python train.py --cond_dim=128 --scale_shift_norm=true --muon_scale="match_rms_adamw" --lr=0.003 --nesterov=false
Rows from block 2 of a small class-conditioned image flow-matching model, named by matrix and row number. Rows with one number belong to one channel. Each number is 500 + 50 x the weight over its row's rms, rounded and kept within 0 to 999. All counts start at 0. Numbers have three digits each.
Before each channel's rows are labels from the 100 images, of 14848 (inputs lightly noised), where the channel reaches its highest value: "peak on" is the class under the peak. Only what is clearly more common there than usual is listed. The data: rendered roads seen from a driver's seat, with toy cars, trees and houses.
# convs0: first 3x3 conv (model.enc.1.0.convs.0.weight, 128x128x3x3, each kernel summed), inputs 0-63
# convs1: second 3x3 conv (model.enc.1.0.convs.1.weight, 128x128x3x3, transposed, each kernel summed), outputs 0-63

peak on: tree
convs0.103:481516443484566590455488561480468449533485511553561477459540490561442493483530537508455277525471518482554479477476511539465436554436526465428506550566600517443477540509527517533489471524518447
convs1.103:491535537502473453629472461474570495493488537545529579535458513465529520479478440560533407558513516491476474483474444516441543552514487498515454350490570544499490496464548453355508542606595478

peak on: verge
convs0.114:453494486484572463465469564508515484488469436443477465454476495478466440390500475495447478496412491528547497475427414468383462451433508454476510478468561665452488307477447484478483512513469489
convs1.114:471547441526500504481547526529480433446528552594537494507540446400398567485476494554497500490482503451498452463540419379535449478475409523466531521451560515475591533456491501475502516472509511

peak on: truck; car
convs0.68:508535458451446509462541518513575521453545474493517481521521467502531466496474477468540497511549458461424539479511487509475513509544505516540455503483477532494494523583510374523508544511452477
convs1.68:389411493570503531564422534488452452496436504470485539527479584465505481540537522526524536492547566521515503505475615533467493524543554530516505551577501476553584475548515471530498492562526516

peak on: road
convs0.28:539549485441486497557577406457546555557575557503386520470529449494517509524567541506539443468382524583475514576544582560552516563435544469656588485464455513545516496530520451464482592490534433
convs1.28:517433522503485475599410578488511414408403464495519471489444564508487490456425501501496486449564526342515461546422448485482475535560557507421536517555604478552507552461545564587483505531465553

peak on: marking
convs0.40:471480451458437522470528498495564492496544435482478502469521588523293522469501481478496510564575464542604509531550540498468533503531529449566498423488471556470464520535517515503257493542502473
convs1.40:493428572385519468550453447478446460532412528480480596478516439473554473454537500504454458509507495530473511466446489514521432501413496451489557534573536462539559401545481580455609582494485416

peak on: road
convs0.63:499551450506387498535424584442511564364566551533475567420482502540434558472463536450509529497393414545425536538577520439469497499534491528489502499452449421457469464520507539541461487533525539
convs1.63:469507552532505521406577473552461485523503489474586375588576542438517468545595523477489478454619576459537457491467503551523542513553528480491538488493502582562426546447499487493499555426470510

peak on: road
convs0.20:547520490574546512536464429519504477486566469497426473481515368547381517528471530500529395495393420484534487553537537585486516506468493528567591528391439494477429424461463467538456470534518539
convs1.20:520440469454521553554504527474527453501533560517486516501527605433578521467428480538453493512516578459407494449538444552496441441544480471455451517478472498588544494541533563375412473423427453

peak on: verge
convs0.123:545505551508461477487462487527549484445528453533474485502523507480432498509495463545492295474533469468497516500467552500531490469463505461561542553473450537535456478504494531512404466458478379
convs1.123:499519487495482486441495459488471531543490484536630467560445497642574465519529564524548555529411526527491508510618524484459503502525473527476429444531481458423563511462542585477488459517517531

peak on: sky
convs0.18:480527501489489494546427501508489523478493527567409540598492533462556541460475500438540452502461455471441418435468436520553444458445513473466506493567524523453466497574552475501483496467466669
convs1.18:465481526509462475466471529483486500502508523417516417468499524574490472535511417576453576518512505531408520539525530442464521493505548515434501519369500515534459573464445415539418565611466501

peak on: sky
convs0.52:492500496444531480457483495467566486542539584469484480574495540510511487478531486519498521457477495470501461506527561442517523551399535479461457535584495537523402512416477522488598518449507437
convs1.52:507566531576498547564477489504527529541533506451535399481514484400509504498463457555542559466459477536477474462491495445448501485518535523506470413485545501477467507641442427504459495481446527

peak on: road
convs0.37:434542529465535479477415443458476463455438476501508424513452486451513466504557544459442437463474477493482504468407395514491389532462521471491501438460613476435441472601501462514492425494490522
convs1.37:558497492443501458483521458559464447442573481532496533496597434450466552464546494497538577502435448353469505552490440541386526531523411534467532589448508435409572457428496539493455568483552468

peak on: sky
convs0.60:502481462464484487414396497507511511518502531419454466505498436443456527541475503482446509474476476481527462470511521503533521492415549473546477488458477505497491520499554459491516559455575329
convs1.60:532463495480463512506533497506470562465518455511411524439435397507535559481534479497575534479539495533525513455569477494488433459482536494420512572455471453534467529401510535540505415549447580

peak on: tree
convs0.100:486495476511523481489424483485449502550436477471500458489470505453566447507481527475458458475469497516429479471537510487460493500470510466471521533439510501490524508544533539482560477501577627
convs1.100:492465522534492582440501413523501471488461487414446567422471492545547518511504406512535511514528510498548521509478532445503488492477448484474543573334474507469516482516507533505478479499414531

peak on: truck
convs0.78:483518468568403573451554457485512595456487517536566524548511528461486560526519523464505557515458472481495463558493443464454596549490478547469515553503508506492582469587476511534530557535563582
convs1.78:531479489381529476580474477536514429503443455450436485474521388476589427489502514539576551563474498544579469411465494524471446473429486424548505480408421532499562493487572481460493497467461475

peak on: sky
convs0.2:555451465459473558506453431425469478519513472469424540479544556560487575494491543428464440435443414449613522456606495465429609528389509480479435437489507499523433529515492469450406471494454523
convs1.2:418491479527507426367501494535503489440496445460538463486542497449554472500507493583529483602470555636518532528374617515590516401629446526498600514484502452362479475478596472469477546477484475

peak on: tree
convs0.92:558462514475507508510533519537489475553580529553448540505529556493615534530481551562561564461405480438512435404501534535533453532416508469570465480477474551541505597533468577503561469482478608
convs1.92:511561557431526420462507508496436564543487458408506530489505409485502529484494392472468472504527406522469531575489433562432524448583526473564579476452479474387621409567541457535475555449522517

peak on: road; marking
convs0.11:438503485461481510450434395489425468376458501489457467460485455497479569347495449501518523531486487513563510500491488475467571463427509522695504513444513377505490420484489546514504510440517540
convs1.11:493436510451535575628485440543562485585531493550460545541472529536399525520485533466441519427491510552478551522489504455600530536598495444665530467536525506497500459427477497589524404491434453

peak on: truck
convs0.97:548480543458493441517523486514551485494505503573496530490483482492482518514559565543540411533473522514499466496780640462509525657410670522490496527495447522523589533510549564553511545514532477
convs1.97:401492476486493472418489525490454509528493423506479476514494458475552491462492459548526533516530646587525563580378566673597474440745451541476599526458467422425437474498569407469485443463455496

peak on: sky
convs0.31:524510477431493525553482418488454502547560545568500499593515409506454507537524540483461492536467518451540552536555495474476480499527464555501533422488553586537527463563484485536492585553513608
convs1.31:438585614557533449500537568515533516508521385480524466512535650527442458519526447492588495524530455564530469423549428466517509498542546448510517555550472391535501515400478510468474459459541504

peak on: road
convs0.110:487546446454556470443437452479504457501510461536407469418447401540498565536549560485519529455476426473436419498369443422415452418471379538440475442460535505493528481465521455472389496486490579
convs1.110:479495581489496574530500438545500483507534463516541514502536527544495526446519407509504566573422544466507605427586466570538557556370535454451504529345461513475441539490472558546503534506444381

peak on: verge
convs0.80:549422537492414579546526423529425473393424510452503541556491428506496505478480486497512437436576535475530590459441446467501488465552404471528490483411528418417572458310423499499465508469457521
convs1.80:464572525535517481494490475551511583571507493516512483513513527512559557462430533411461513480418487538578551525554555462457460570531520431468497487514485563571564575495589489463529494455487438

peak on: sky
convs0.107:482548454447548462424400522419529526519450506475474525579474569488621567464478483494497459462442537488525444486524485442503477415448443460505427516545461517443459425405483449421539467466452543
convs1.107:561512565581530610538603464480546490580582548483513490534535505514463500544530509452519501549526440474549482464511482542542499491423515501458546437405469492479532587639536552549498524488428531

peak on: tree
convs0.117:516499450448604529475473504470487496590561511510459468503519491491443493501501506535508438565410527515531456553495546476533448482422481501445541491364511515477426509486483467481446459512435430
convs1.117:542512465560355432553495501437511464468495497532510542499434513538522469427522428417464481440500470424488468336511446508483545506535439495500439444585522533578509499577505503444485438457566526

peak on: road
convs0.14:457446453499446471490437356466445487520532463456535526480462402488520502569466472481498481476552458444552516490462501525516582474406494523394451444515512477688450495503482502399522482476496490
convs1.14:517355520473507508466509498453554523423565494437502453456550446528503481495513522519440533559463543528470508495496438457521464550635418494557612605484529552355512449419509465574498508562469414

peak on: road
convs0.0:582474529626501504476522497485506519501547560488550501523493461500531480522568508555562552520422615522498488574481544564555479485595567495434505475551487466535549486463535530549465463465473494
convs1.0:497477499548504518458519489516534475481482534504505555553534658519582544482530531554514523438489558496474526526518509492466415540505509480424464449402540501455427501398480523539512415522423526

peak on: road; marking
convs0.62:473454455498387450472507373490493502570479477474476469467485452450369520560435451489474460548508596511560536538513522551433591513476497527454534484456401436604454348525463498449474455545475492
convs1.62:532392546488518536524472523498592437465534438432506499493513440532526481521586502423464509488490421491441465421456461441556554560458425553496469536498540591296526530485532426541497549520468490